Weights of a small sound classifier.
Training: muon at rate 0.003, batches of 128, held-out accuracy 95%.
Rows from block 7 of a small sound classifier, named by matrix and row number. Rows with one number within an expert belong to one neuron, the router's apart. Each number is 128 + 32 x the weight over its row's rms, rounded and kept within 0 to 255. All counts start at 0. Numbers have three digits each.
Before each expert's rows are labels from the 100 clips, of 14976, where the router gives the expert most weight on average: "loudest" is the band of the loudest frequency at the time of the peak; "strongest on" is what is common among them. Only what is clearly more common there than usual is listed. The data: notes from a synthesiser with random patches. In brackets: how many of the 100.
# router: router (model.blocks.7.mlp.router.weight, 8x128, trained with AdamW), inputs 0-127
# up: expert up (model.blocks.7.mlp.up, 8x128x128), inputs 0-127
# down: expert down (model.blocks.7.mlp.down, 8x128x128, transposed), outputs 0-127

# expert 4
loudest: 250 to 500 Hz (32); 1000 to 2000 Hz (26)
strongest on: hard sync (100); echo (70); filter: no filter (57)
router.4:135109150132125147114142160103077176117155082092135098198112180119126123152135158154138139156151150155117100111172090188090075078176109132079116117052138104118136092124150146167156111077129169157129117155086146084118157125121104148123167153120099099123140043091121158119096094132059135175159163100149040180133089097127114118124152178150167142161132203138151110176170102140151172160112
up.18:133139183187130137128104113106102088140110146116138033142151148205108134083045118075087117126099119125120110116129112206151114191177125120125148130125112144162027139117127182094121120151124132137112124145131122170126118091091162097128197102062102095101164100140130164169138183095157153162131097177136164141142106130109117106164096110081111094152139117136143162141126155199136146159072
down.18:052124173121152138182117096134123127125159122149113183153074097141155111123124120140130109123132115096154167135000164113081158149113147144130113112106182154118154135153217134175141133095157124069134135126156093141098138090136111184106073166180140166121091158120168089101128122164095139125116110116095137132096112108155203103106151080130143060116117092157125107093168173163099175073123
up.19:136119130089135137204126145077118165131168085142055141145084090150139115095141086126108120136089138066154120147100109219150080142182110076098082142123131093148157116122147140083060174157116116114131119101193096127151135118180125142115101181100097150123063132144142088071098104112196179175115140125185139134180133136132136092127153165147170093178124083108111170120145122121164130174122
down.19:103058121077066140121119097110145130119108192140162135125156131146134183089123143153148157077130092182096215163160185100156134127095159110136186072155151054146183133134133117038178070129129147116147170107092123120143091114142068106128139152124174111162148110146112115164090144125108065129163143096104159111102154115148099132170110139164162155105105144131123092055133168151113142098126
up.20:108125120052132112107157091127102145102114146156066126142166119161062136082103157084144168142144142110091117184100141189149143163147108143154121110151156089142127119112113134139063064065139118109134172120148049102141159137200135140133049180128109152148097158130163118107098217103169148148131112163087147060161110107079130177161138083139143136161110123117128152148117112070180123132145
down.20:148079117127112154174124166152081178107118113077154168143092144112085130170134115162178142127149088107104191102142130100146146065135118105117077156165136110111140135132042052077138098152167196119131106140058100131121094136156093108124165067179146137088151157161149108137072117108172106087158136136120149130177109115132171065076172121150185158140185167131087107096141131141131121136153
up.21:154098123068112109142111096155158126156114175072136143138135116134185103072175133149161186092127200129145072135162082166103134162059160075153137145154182126149090122103141081127171110125146137215133098160171101140119124172086122182101141053135116160110128073140105100068128134134080146125144087092176141078145133117145093169142121068132073116089132121149133145143104155129156156117086
down.21:172153121213145099109126170116120106106048129083082098172152100152134126155129128094053147105105107096133144049114131177168159169149099126136106128109165125134172126153130172184139115129156127130136152223100162085178084115111171091132138071131117159127110137160083123119103142135135117156085101180136122157110083179175096096111095128118126148095056097118146136135070124143165115162180
up.22:127091156080173121140125100152120196133124099077110103090134120093135183134182111097164133147148104130106207105126151154145108149080140142137162189113127125142150126147157104097198158140150120120182114112152092083111113133094080167119160091177102170125074126097108158115113118175162067120093122129111171115099162145154154022130067132126204117123164129101079129140088131165187103093134
down.22:171091138109140106078157154171120111154128155080176142147128123119141124091119151082120114163128164184061091126119186095105132122110082120094122128106104162159149106076125135203167122121111124130157179168127144045176099072138181052114138134092136044113172122190118175156184119117069144207118100135128158086167120129128114128118126171137119107128114157074129116146159118128105134088135
up.23:052126130150130167096158135123162104115102160100163114114149117142132123094104141170090042092097131063173149174113091099097137184128085166188172103180123165153072184138096149135107080148144109132140111116192152055175168160152137126117108152146126137111131155113160129081153144140105161127155126050150096122147152104128147113072094136122200077114102168162137104126124082153176116093107
down.23:182174151121141104129183078103138149126131141178116172081140084105106113151081061128133129129078102133041121138176122213104076096117135122063086086089141119105118155132095172137126138147123161166130083153147150144140144135142138134181128113044176131139111140151150207061149101079096136105118108167114168104128114114124063160108142118163116092130178178131115161120121170156125167126144
up.24:162189148054154163119180131177125101103142118119097099133156183092118131134111121162140167098104159099056161133103068067070158110094128163094135167138188161141149144088188136070088131156144158156129137106128100112091084136074097136144156093158105164145126106131151103177215166087138118139117067076160159097130106166124109128090099124124125180113110118171102130144137064160131107147111
down.24:161144153142156110137096120163172098098124111081138123129119129139086116155154066115132102139164107169127153165146115092114146130098173115099086092085151163189120120118087175153082142129170107178099070153099092087128132154092231150158180173086180112121133157166108113135147072093163141118072093098150139112155159149160188090131033101091100126110176149089147163106134114115165120099143
up.25:139113099155141134159123157161118108091061124115157163141148137159124107125074068157078160095123158132106161126083093074055178173083022157126131125132129153134144141108164110112106139118077100159150151166156120205189073134115128096077131132132129094129136135122159103119125087135149104115190176072152122151153085096108175153106108130189114162181149121124069154138165110109148089112167
down.25:123113188117106109080137114159109129158151135079084168140104137142083106141107098146142207147120133085139141180113080189152158107157143128136121110138134119145059118154118188103120142101047082122104085051098158142069109165108141133098108117159188160133103070133103139160130117125084174098138110184151125077101112160168118216185139119121092142107118198120150165122154149123123123172115
up.26:106163063159158091116119129172119123175165138144090107129127193125126140169093118160067137145160151125143038145132105139129118160146085119128117117119103137132165114158099140089094132149132135178145146067112158150111130130130161149086096133203092155069116113079126092202167140082103188150067127193148135186145143104113083105124101164094083153128148171156106112082168131083066115140171
down.26:066095133106161189152113082145087150134176088088135113158116091161088113151109123078123164083093133127109158118134146111150182158094116135127117079142094147002126117126130158121143148092106142094187141102137094137112180155101139199094157166143119136135103173158176132130168131142098101155099130164132138084160143136121166101134218085160132117151118051069160098121123145172142124105145
up.27:159159112093103131099204164143167067106151168108134134151099188130158182121173089158110069047108170093173105193101136092152103128126118086139153140086163091148118091139127121081156095152095137140121119129079161152112131122170121130159144145113141167112125116118088110127146074091102120178144157173118090168139117094098078102125118169073126142096156146120141102148073209149200176114111
down.27:162134109108105136150141140086104147140155105081121095085122091147078101103104106112166192083160138042102133113145111047099144125147116174119109112133115183120147156148086147160127189109120140100115132197158139147181150134162154111139128105113176146154153156166152085123117125161111162111126153096110102139108118199119178203136120105109147155185034110187104073080109089138071140123127
up.28:150096141148093088185146169138140120147119163142186138128163083182188106121130160090111156132101131171140086167105132158160134076076138083127157106169138068108118145165127115167128131099129089128103066152156136133177102135132039094143125149139146128106171128153083036074089124098073153135150126132153149213077158126120070145099149135146129131119093087132105150134156141165120055137157
down.28:135116152156136075139131122111127127097105140117101088122193183151078126105169170166157123103136120076136090109117084111097117108107105140118178183124134132162134105142109144121102119129119146087136114072160214105164131092147154000065178130112146132133101080174148184120131093174110143149162160104078155140146101194129135104132088127124147156171060148171144102112138121112113176146144
up.29:103099120153132133148112079158176112147101134147108078057174088104131126087096117131129155050206075127110085133131124130158141161163139098137096080141137184099138122160082102143143120102141168122135151076112085177068133162123135127071105149115141111154152090108114154150099134108149193136142185210115115210140151083084062136179135149083145148116147123131131129138112137141106161153203
down.29:146081135092151104173096143092099132144113142121197120091171131095109145134116117121139194116140141064119146184076154089134157171166143137157165125177114168127147096164139153171073109118072096110159141121124160118048093104168080185111045208173124177139091199124164136132126127126146136107082086111104135138128085084140126158073141140113150101112154091120108170117127120165090155095112
up.30:124182129131156173101105142109101127129056135102081087159127132167104102148138135081135125101094124074108141161117110159152109130086108114121167172160093129130100143095082120049115096054121104121186151063157127152121140175154094138220118146163091148116085098181182108219185131143169120148152137135092104145148083102104121144122185077134180126163145113138115114172099124084125136118158
down.30:129122141121083147102088137177147186083103099136110161064101145138123132113187190202123147144155080112091136161130131136113154137119097109133125108140183122096127094143169100087131073128165094200090100118105117109142160105102089115125117087091129149148141201134074175066109141152057102140144131121169183087181136194196149144115152154133052121089113112166130161110136142168104131114116
up.31:140062157147109148151152089115128066100087194148214110163107112139116126172135143144142181153034154099144125122108081101089109166069116092104115098091143141120089185169124129108137139123163138154140138187119144119159121079130095130161074152090142100143149129154120145108123115059156182148133129115161112156091074113162138133116080144116145090092133203166137175093100171118159102069158
down.31:125181141105056094134092138158080114098104120107067154078166097127127176128129155129108162110202176085110141142132131149090183091111121141077122121147102129165154164140065109158125107173076180105084127137118110129150093106076192103068211150157161112133138150143128131112135090168146108062163154070097169166106155176132118135157090125140119179130155121138111165172095096113104159108155
up.32:123159168152164127096114139153068144137099180084085106127156115140160118096177138118159139111195100118103168169123159129128081155119137117133154132150159179133093147099184131155255188155097108172169114077079112108103080106092096125136113118161165111118139124149077123148107117103166102198155092130110097172109079128070138124125063161102094098111186119147103103112131166088142102130120
down.32:160075126096192083168138095144092116121099119161179179129124151150143083117146092096145142179130204158130114141165161177080171087189072177141158112145159148123157088124124094127103082176075117071138147109066114110091094132142147092156112086128150082134164165168144087098101172160122118102128140122127150164143142140112135144059176087180173118095076114148100123126130161092129086084122
up.33:149108132143108138135123112147159066119167160166096103130171155095135115079120068086174131077086123112206164107122101110197068077082168081074086129174115132126113071086091156093130139108128130070110139191112113130138138116130147125160121130095138121109164098148160092109198150148198126171147090099075073116085120168137146133132145127152137133094173146171144180101190109130141139161144
down.33:151108137172148097132109074097128186145142157193100167155149116083181112058122103101107110121170099140123141170094029103129165143106107117159147126151068067172151138136138140098144131145160125148126095091209169150115154132152112106051109138096079111201134210142161180167091107140095109135128106109109137176127079101158114144094107139187139093151129123130079135120119149128114104121120

# expert 6
loudest: 500 to 1000 Hz (45); 250 to 500 Hz (34)
strongest on: ring modulation (99); no filter (48)
router.6:106116150163192075120128137115117170057114076105082122108107073129193114174118143192070126131133099117147113173112103174158126122152103144098106146079074191132095095126191120152143119106154125125117210128095096111134095105130082078133095174128088117110150096140125112159064123058142091144143170107144159146168188133176119142081154116149137178108182084167149112143144161124096124139138
up.18:141152166171123109090110116195169041108109109123113080155125141195168150104130132176132115104170126155106131117124106124134146135116161172083119127140136124176131173125083178134119124156087082161086144126122083160139117113119122117098184071145145149174130155088137153188151148123176107075076187140191116114125120137138120070110145200075044142134190133112108099128129115079086102092100
down.18:143135180154112104108135135087064151155117118082125103135099114084129069120093193094106132177067194150111140093149088129120157123083140094159149086142084176099129054138127145146135141128120107127129137047128119132114147106131180084117157167133153147120105118138182111100173125135055214131136138112108121067153074136164171122133144130134164161158165103171060099126160140182155121162175
up.19:094076141199098131149151159108125110091161154142147148123142158125121160132118151149099101173112137138123136025162141088130147117158109133172130162108113178128157168145125058116095136139072076118228141107156124088125119102105156080148172162147186159167122137102157134133105110111096143114113118071190149130106097154131108178146180117067062067134119162120105165092069113106135134081120
down.19:113129165079123141091120129074115156138054126125124137088092136176177101077147177094171088125102132119167135160100120178141032151100145192119117143127103132142106130125148143092217125127170125141097192109142052129063136102103117138133140135121148082103107138137137111134142111142195106120117139169088113102169167116128130132148082086185139174131194077155168105169114104079142125141176
up.20:154154163103110181126093098095127137123134166130156199104069105078160089128126157155118208151129142123120119100136152163098046091132101080165055140196103094186174103116109110143123153119205106104119138128083129131176140163087101134114130136104074084147112123133116134147132143082112110143133150104155065088157061140122115115135131079135156107166119159133100164126186185105151187103152
down.20:175121170145171120103118145144156166148106149107061141135123154122125120097119107155149114147111084107092151105148123121132102154126106074096157117071203120153170100118128118172112072079097200197092069156111153086146134139158130113125100099160151173161174070095130136131159039118137086146121135126096142176171092122144117086135162219134108107123083141142171156107105101150076146099183
up.21:119143155178130132150183118113115137133079095086150109174085177106157110097132148126142135133157137144160130114205127097087134107134089151146122169135109144107112127154160127189116060080135061139076091112134137111130137112126198096086149125149170144163085131104098147123203132115178135134150107087212152192098052083087112105111137159118136086150121177088091133123136073187115173098142
down.21:115092088106146140160088119129124135130115185121170139129111177121070107115140107091155141092101121092117123120084150129109156171143092122115116062171108141085181087152084071140171184143136172123134129125132084078163161127137090141147175100131120123121155127184179101188152111130078115060135127159110184078090154170148099097116169141150109124211145119172088112115163202095136065107171
up.22:172138116150113143100129117142076063145044187126114135141110187063156095151138125088169137126168129116146184078106146049120158103107126090148111117091099071127096110162117122151141067185107189092136156222132112095160161128153133138151121135135132150101096164178144170138130123122141075190093150146085141149153128046121123150152116123129129126094135111109186132116127058125131094136127
down.22:137099170104165088150123151070190162170188166105153122098213151137146102111127136086099123116129137096048144148101167103103128061116102147081099119147107147156143126156154079153103170168072091120095142077131112133142109107140136128121178148155061117113130164091133159115119115137122147176152145110169125110088086223197120147080153131130063112149126164128143118085163075150130134103154
up.23:104160120098123107125186127075188072124131175164154093160152121144148116121129172096108106187153122064123099099150070138057124077125164073080165126094151214126109074161123105091130159113140137158182072106125137148145128113159098091192131150149113134125054122145151124123082171114150121088089119145119147123137119142123174112170111130142080153150099115104177196105137108192173132118154
down.23:131183110183109138113078155144079169166063057132138123161172133134131155206132111102070140091101136054178136130121135139195143177105176111149106098113084087124111168120133133128102091086162160186089173127135143162094158151143113153131114147112101142070137128136084160129107107141145127128193099096152082120140152029101123116153116114118159135096136105117160079182117167101102157151152
up.24:122131131155212171118133122130110125114066112154105050067165099084102151143102089113134091099131083134078170132149119145139129122162126112143169146181121184128132127136103152153169136093149109149139137151205105086105128108104166072186129104114102134180103130114137080157166171108133131149141165117096149132108096184110095191093093110148043187123147074098121178076135071164131139116128
down.24:125089149090106050105095113079096103118162116119182177144112150151155115104179170168146100123116169134174116113172184055198158166089099130133113127106121088131153172189123144136138123164116106143171089076129126193164132136145150113113101117118121060076144176128091078168143153149126080083104161140074162116146124166100126125162117116104155089158073114140121107119129069125209135124135
up.25:155159071119199138132155151115166092090161119107179079101121161106068146065130117161105129094133118136106085157174133184126116135124142111118107172086123164156113119175106160132143098098155101158117173123178064106137052124165183099086080123100150104192141112137121114125221165136078131135147153138128121144169083168145179097126129128124095126093119104118188080159159090108156095086100
down.25:096135148148074127119144095176147185125094176161153141177122131138148155134135152171129081102085104153152178126072124127170130161110106187077161108162154111119113140115089086132120110179111100082114134126148089170158093134115115115103155153144057123082090110031125176187130067142110147120070133125100142107118126070104117153100126102115201141146190172123127103130103147134206090153163
up.26:165153153170127126160177115144169036044142122071146127113145110128161109117052090123115108099081136137114162149140065129109163078136104153152151123188139212121126176109163116179156167132073125180165057138146111114060117117113116098137118170082144147117100093126183146122117135209147111167120152152181122107129196145086139137111099114109157135145142112110127111089116144110118120122113
down.26:158183173107168120111121105107119123125119173124135110114141133108154124154120141199174099116088116077064146094117136163160104169095143107113161086067113133111133148162107194175075065116121075139110146116114164162156135172147138126114071118092124116141104191116150165083130142084132134092088146099103172142071087116178173149134115124147163097112091139141170138115209077078217139106123
up.27:145138124121176076115141104183125127082144166122100089110170154125149151094155080094131167077123150093170166137125138157154064130088110104120168157109132126142094131144071128127144098104087136165132188174137122109116114217131066108097095185093095105228071147110127162140149146089121168104100161095153098128091164169207120121126109078133057169126112132135176135117091152143133122119115
down.27:126105135097086104048131107130194074130122153144110135101079148129182142130095137089141074126123134106139162159144189070138146155070154131175128115169148147103175138059054098138091090140149146074135134104116182152134125166143153124126105153146118117079147193098136178149133108163131088157140180128089154104096141110115179142169133178123228102169092070120114101138131088112128109142116
up.28:129083112079140158116135164112092174112120120121142187114164126141097127150124105120116138125061133187120154118176107078236131032121193134131099110113150061142120099120165126100137112181168178181095110185168130108170128122097155117194076090147093135116109094076156143157112056147150079136144111123088114141126120084131096160136143125142178121121101092111143108115131115154156104123179
down.28:107142163112097160158099102148154135179151123122129103123143104148111121157091166141137120148091141089123170104107111154068126107092115111141119118149136131184133159129027149142121169107108079137159094118143135085082090143119086171111184163196100144145088151129118105083165126129173172199084115175145122154123130081121082162092113162121115141132215140164182134090132081046100123080184
up.29:103079072104120148066116137087132095169165190144107085153159140109148104115134207112173200128164132073158131102107151131174119071131097106120133139098111102142152113101128098120078147138122095144169120148145224158169106107120082158116143130136095101099119183121111071189107169098155161092117155199151123129113158128141116110169124099116085140179102110091183082100152088163160098148108
down.29:105132102178124141094110161191141119192129091170138063127201105103210095155143144113053145114161107048098134119139095127120152159085153133082188128116038124087154124119092161110072139165177150108158110145084128126162118143101179185136088159101093148150104143156110125074129136151079113099175139158168085101095118117131150137141178104136141123089111158142163113118142090152146125131118
up.30:141116154159104100071155108112087117114059119138108109059095156163088106116166136127129127076095172163151176138224131122128119085132132141183120081141122123141134172120113182105153088067115112164163143119141104129094140164091149070114121187138143100130146105088160141197153212082091197128117119133135157087148138172082167086134129146147124109101114120150068148134153075160085110142144
down.30:120124120119116137075179126081146133137096155170091188163105088136171104126108167110125151096124139094127141120143223073122097141147071148161073176143149073084092193159117130107144141097112133085146191164127128170201148120131104129129062126112109177147163119110134131132122117125140094077135147075130170118110167132098121117160073111100131195135128073052108166162091171137134124174103
up.31:138084164070191104145071096137153124120126160159111102130116166149115102093077146091088104071094144134133128093172152138093142167099115130105166111214084118119131172129124129158130100119048087136114112150166148152131150113213121128125143134087097111121117119096157167111107115131101107140109148138137168087084203110135157200068121125191111140219167162082123141156169108113089138136136
down.31:077137184101143113155143101086079069144198167112071165150118136099101174147148137150108123141111144157134139162086124124163169092215052148168129141092192152149117078142065147116102078090123117148132161086131138094131165152116094123130136118143151096123138133151077101155106126106159125123139120115084164123107090101141084095174135111128178131085084108202174061126169157134143144114190
up.32:094128127028109121147149116121160095126081177189110172222139103081168154120073113136127148138075121120103081152126139128132107093136130116096157200131135164163158186132091143127127132166205158068120097091151131205130116124058096131121130123145135203126108093121132121135067144117148143079130077141145188107098128136187101101126080150133150104117109076132105142126155149135133131145118
down.32:156164158151134126143105125122109098136105080121157145143133102108071135116089135155099020125089128127128139090121129124147134128137142182125178069105169150105105134058136142099142066121173162142132120181181116105178152112173131152166103110116168043098112158062090148105134150173087121185113127161097091116096137111108217160165132142112148139146143139116106195071191101126151141105115
up.33:101110194101138107173116179060151129143130169147149181153076153180175109098119124146145187079103139115105062163078097083156150121119140116127091210113118039113146135149145113139125098132107089144142119146175130208151120110136112173119135161129174103160122093110082109127085099106134094125142151173100123146145132131149106112066157109096181168083092137194076098122112159119137090138160
down.33:117169108134144162163131104143145124120208090145127147117124136113104119126138176167146046149115189128136139055097110099115116087125109132169092091118154101150115151106063194148091145156161183075118059109158172062104144123135164116108116081143166219186129144118073100139117182119115125126094139137147152112140093160170076089148100167104120127141113141080168152128111104141170105072132

# expert 1
loudest: 1000 to 2000 Hz (33)
strongest on: high-pass (66); inharmonic FM (60)
router.1:174138172158148166117059147099110177131110138138128119091184105092145137193117124076125200100116124052161120160067058114155179130104217127090191113148101075125117094116116108059173133118132086143152112139141104161107119131155168151127178130154159158136116101125142158080113120183054086132144100121122085174112161170136111114137158096109162128141153146103124115086127133110085119159142
up.18:137129110155098135117170120110149166095077150110162115096094084094174131090136096128115175145077124141188144166104088152187158161198099131168145106113172149112160162134124194092116112137138112127134123167115152140157110139128143082115152169145133142130140013210126176149131127179140120121083113092117141142163109080123051151105157175081108089068141129129101066126113116076097118159125
down.18:103145121134136162129198102136143160182175064163129087155168143183123105140127154136078069124128104102153134059155101135096097173116137126134158139115119078124101082136194115164136146113127099120117140131069190121118169111067053172162165132132054122175099094074147148092120081144144106119156111145118029128120105138117191135115139130176138122111111161137190141089146130169114140131138
up.19:108146104136104107163132149137164152156112159113099085099104153146166088095122121108104112118161165097095124163080132160091064162117100072114095072173147129127123104090093140151071117139125138132100193133156086167140098177122127121169165157197087115164145086065120113090140149110174121144145088110176125155121082151166143113109152185068082177090173127176186155079119135090189174153134
down.19:109126151118118113134095096160121122119227116118143123103141100114138144135145170174101096114175171135063093184144089130142155124121118150132130188089101119108135146123121163170142135158158041140143098066080171138128139152187170119154108108112153089137103141139111119093200131079114195099163088168077143114122150154146151107096167090161157122077137108046058175124102129119107087168133
up.20:144098142171062168157147132123117200131205077151096068130109116110078098133159141149126100143090098170205138111111113141128133158117087143135197075114102170120133122125158075107159186144159165144151172129107183114138148193119120126143117101116109081085074083145163145101192115143151160129134071114145118175102116090153144112102134145144052146082158179123119096110096101136105128116076
down.20:152142129085140056146124134094162106197166118124132111089159152123164106117141149119125073118134146116140112142143102091145170170139165117180129135087151133162121131070182165178134160128180118142161129117092200085089150092096113097052135122115087140108129176143101106145181049154125087138118205111073079051133133138127139091165072141105153147126144107159167107176161099113145132086096
up.21:177104131113179121150136162142124108121118157100091101117116090131099178150144075128174141134124091097147167118109170106074127136177144144187120160105093169173054157156200108118102143159180117151094203139123097130111111125101147122128091082172167152141105039108161083127136131144159087175088112083054129119194109158118119140113114097103139093085161131154120115145094107112080134156197
down.21:102125164128095094160181132117125101214130117116171107140136200082149094187117136096126160132185174112124113095124110149180089104124053137076150104114159167146117107171060097125142112121118130145124128105137124131141160100092120166164122154129112090122113163181145121085145126098086154065149142159070191112117130071159104187052146168112139183153153130089080099152135144097146103144075
up.22:156094078078128092177136092112126146171112135073107125070103109128119138133153150153103139098130089110079105104101140143084145094107157135139143146127124164124100088120163147020111157168056151104164156087184186090129135198128148140109127162172122117119142161156113104121182064134151149103163072102144123083113140093180090178112106186129135150154092088171150094167163161127126178128158
down.22:106160158171130108076080098112102088145123179169083134130157116073160137076124171149137163101049126114085079131159142092171144119189149148126115113144138114148135151151087077113127115163126176134069142174176104130102095084166123090167124156137165125172113138121158097032135137154122109148078138108125109134136137115146175114134125165043161165133106135158171191145169094136133112098055
up.23:127039129113099084150147118124198082168113147131098163052103180112096115098149138096117123125119141103108136147171124146165142112131146131120167101147105134084149112126117152118170000170085108134151112138131124155097140181145086072149141152135132115136137144110130166132179111099147108119078136158126094224175125122166123189136123123155127142071115152142130110145071093145175099139124
down.23:173185127143137131150072116171132168097153105143097170171132124136116177110107152059088216098091119149151084156063118178132097181115157116095104121116173163114125119131105103094073202160136141099117115128120131154208135119107140129084149092168167144067151105094068138106062189151133168150149093089111134154130106136089154121100151123129181139140121110074091129132144089097113127169115
up.24:167180106085168140106153147079196082104183136095182149123152151095151075125101086132131141090094096156141123124131165113161124146157152085144136143137122109160101141148043122114132135115101111169127105032076123149104111113132125027107108154119140101210145111094196143080181126108116150171120104131162111103155110074095177110179119138134168158150110134142112136161153156112072135124125
down.24:146107093090097109119162154090189061086072098139099117163049115200139100083083132095145135091153157095104151132127115088097162094115155116175153156159089099150156197146148146129084142132141146153135168105132171107157126197113104168133127131105103122153105187109084120111175185086100178075126094173148189122140138126144136141135168128179107122103132115129083081087081137122177134137169
up.25:149118150151171126114131187185039123130093132111118131130119088178090108185117155061152170076127128173140090098161136141176138127125107139068116158123089111148114121105097164167157143096098110127166164100103118190123068171108134110127166110120163157087167150088099153123105133114141123073094145158105164112105188133123105109148076103120108188085133097166099134126161116163133078067216
down.25:171161147127103134108135065153159097128115154173098048126156144121138116135101073194105093153138093134148089179093156134127146082098161157098119093118170138148063151120095147180158155114126182165094123121197106111138114071145164083101104111095079134134149175172201068074185106123100139231136131122141156127135111118120082104102125119124110136173098152114120159139154119108149131081128
up.26:154126122097140179142119103140152103106146139061112119113163080136122156134138158061100190097102112196119178160106113153141137166109155142146151166075139158088092151095100113166151131099113157141134114120165094119097142063172096178137174119141105170204116133148154086131069154102141110126139125135101082111136036177093153139074151087117136144136200112110101182130112155147047092154115
down.26:114138129166077156157152139168147151219017168138149142119146147105136118134152129124110120138153100096115133125112167067192142068095077125126131137131121149134161137153135124138140131188120185100133110137165131133146147186147134089135061077139190166094116140093103166181104059124134111111149128117134106143122194119105064152115099137138078094117098108166114122120093085116147149150035
up.27:095142142114139191040111075107125123112132164146070135192095190144143114120093142150141180131181092184112171161052111179116086156125160131160148139163158120090126129170088091109118092129142116121182130105134118088081152055135134159110091107108162151136139128156131174148156142148109154090070134038128201177119108113116132137107107104079134154099148137116127105130176108154130124182119
down.27:148115114211180082115120111138146139097175046128141148141118202134105093106120133146068092133137106128105176108087115105107135110143153127087160110165115151118196104088152182099116153182091134116108098176157104146129152105088142112088131140137182135117208131109090120178113133124178100149106135117117071159134159076185135172127083083149105167116113125111126115178172115046119121086170
up.28:176155143112163167173183159141183170184131169107075097122070140125103148142128096128154160089087120176126123149116098145128131092136198100165152122067151132119139142088130139131087144125061092084150137049104133157058145112118107142117194161115117144153087097171104072127165139157115143093136082178150067130134111128114117088083109157117164133085129118137153199167135113188089127116095
down.28:127073126122088115101085126094122137130124141116157159129169171178156119148138202144131147123176083105108113044145058128107140162139133129134118140160113129162117092109087098092185054139147094128173107145159155151142170143156155120143100086064155140118124138057163172148057187146195088183127153097096141128174151082101098133120169115088098105105139169140095094121152127097154148174092
up.29:099159214159129138176200103163147158145105104133137115130154145127080158048137168115172130058101142121138120133074114113134138096085152145119123097153145114129090114206143123107097120131105161126188157086122138152108092161130079115111074144178147150123132101143096139126141128146132079133139112167020101120161030084095138135173087171121115180154123083148138124097121138152144152102140
down.29:109098134088154095123148124118123130128139153088122108056135099108140167068115137152117108129145190135117062145169146118143178120144140124145107123083050120153172100137185103065097094166202222094119106196105122124126123120097111109149171112127117078094152200193152138102121176158081138101124148125188120134118079158124132148091142106186130145150130140149108123132083137074130093151183
up.30:122128189091097124140119158120133157132040124101140141115196069151116145196174124095164096121159145084160146088129134101125115116078152135110154090190112134155124108102239126141138091146182130184139121124102103118106085185147081121125103082059108153150118175170148128126232138099146117156118112106178154099085110106146143113099104112122169117130102121136109141096117089118096141178130
down.30:087149128123170044113176168132144131110164145094176128140175134135116157083103113133054136156092109137069163104147099139175104140085061121142105163107104126148127136105100067145150094149174123085147121227104125093138150169106169168134146150164101116152051111129172128092069144177141207183086119131133134123129167168143126089132146077097129133134135094115098170080115140137139117146109
up.31:102157086123172151119167149130161094112115043142126108107173137129119102151095088112091114092116157123183142120108142127155090140176151126118126134076197081133090171140128149138134111112119097151129080164168116127124122148144134180123110155156151101107116156184084146080085104157154092091139088184063127105140132086100107140169079139105148100194105081140190114147115095168186114206208
down.31:139123141139161138139165106143101122118147161099141118127136159105102121158161102116127181173123114171132102112171066139194102148136088095092196168151103211185129082124163173142107066084124114147167179113116128113145133104115115109147172151085099158129121092155148156136159075122139094228087126096201107077128112159098105126103135128112172072132110155093098123124112107087142072067085
up.32:159165138161124169123095117151086172155093118139119177153100222160138155135080114149142157148089147139144119103083153025122124109112167143148078111103049135122113118139178012082136149105088092082186133163104099166125142134118139165077084125131102122136144125140125157121119113133153133069110140084106157080163123161139122089106145164157138157112123148123146188162113097181159118118116
down.32:093095227134139130117145137069151104118074143153126150121131094176184122128116128110180125088072129110115115124137109125077130067140092152138188127131152143124103149141073163134131137139167097164062129103111159127125068147056155174124170143115099148090154134158108199124102169156109040125153119125174090177133157077080114108136116136088115138145131169102175109155098142123175178085162
up.33:095115163116099142099135122111086129112116123179151150104135157141148159154125161077130143092109075146129171175118142116091118105056148174144093122123118141162068093123154078083120092175198113096135123140162158106111153105209084143144099138162088217168170132108113111134099115139128092074156191166101176082154102118115149091148159124094158129139148150068072190158069128091138122155114
down.33:103104151112158079146148137106134069134111122151155135169118183073148174117130119097173184141083105152099161101071117144113101080120099177151147127116068130200124166133108179154118114172096099096116104157121136125134099123073170180156085163167109106081115160104077143204087057171146082068125126129118117116107168169176077149148147147133134102128106167171167088150103132100170147110114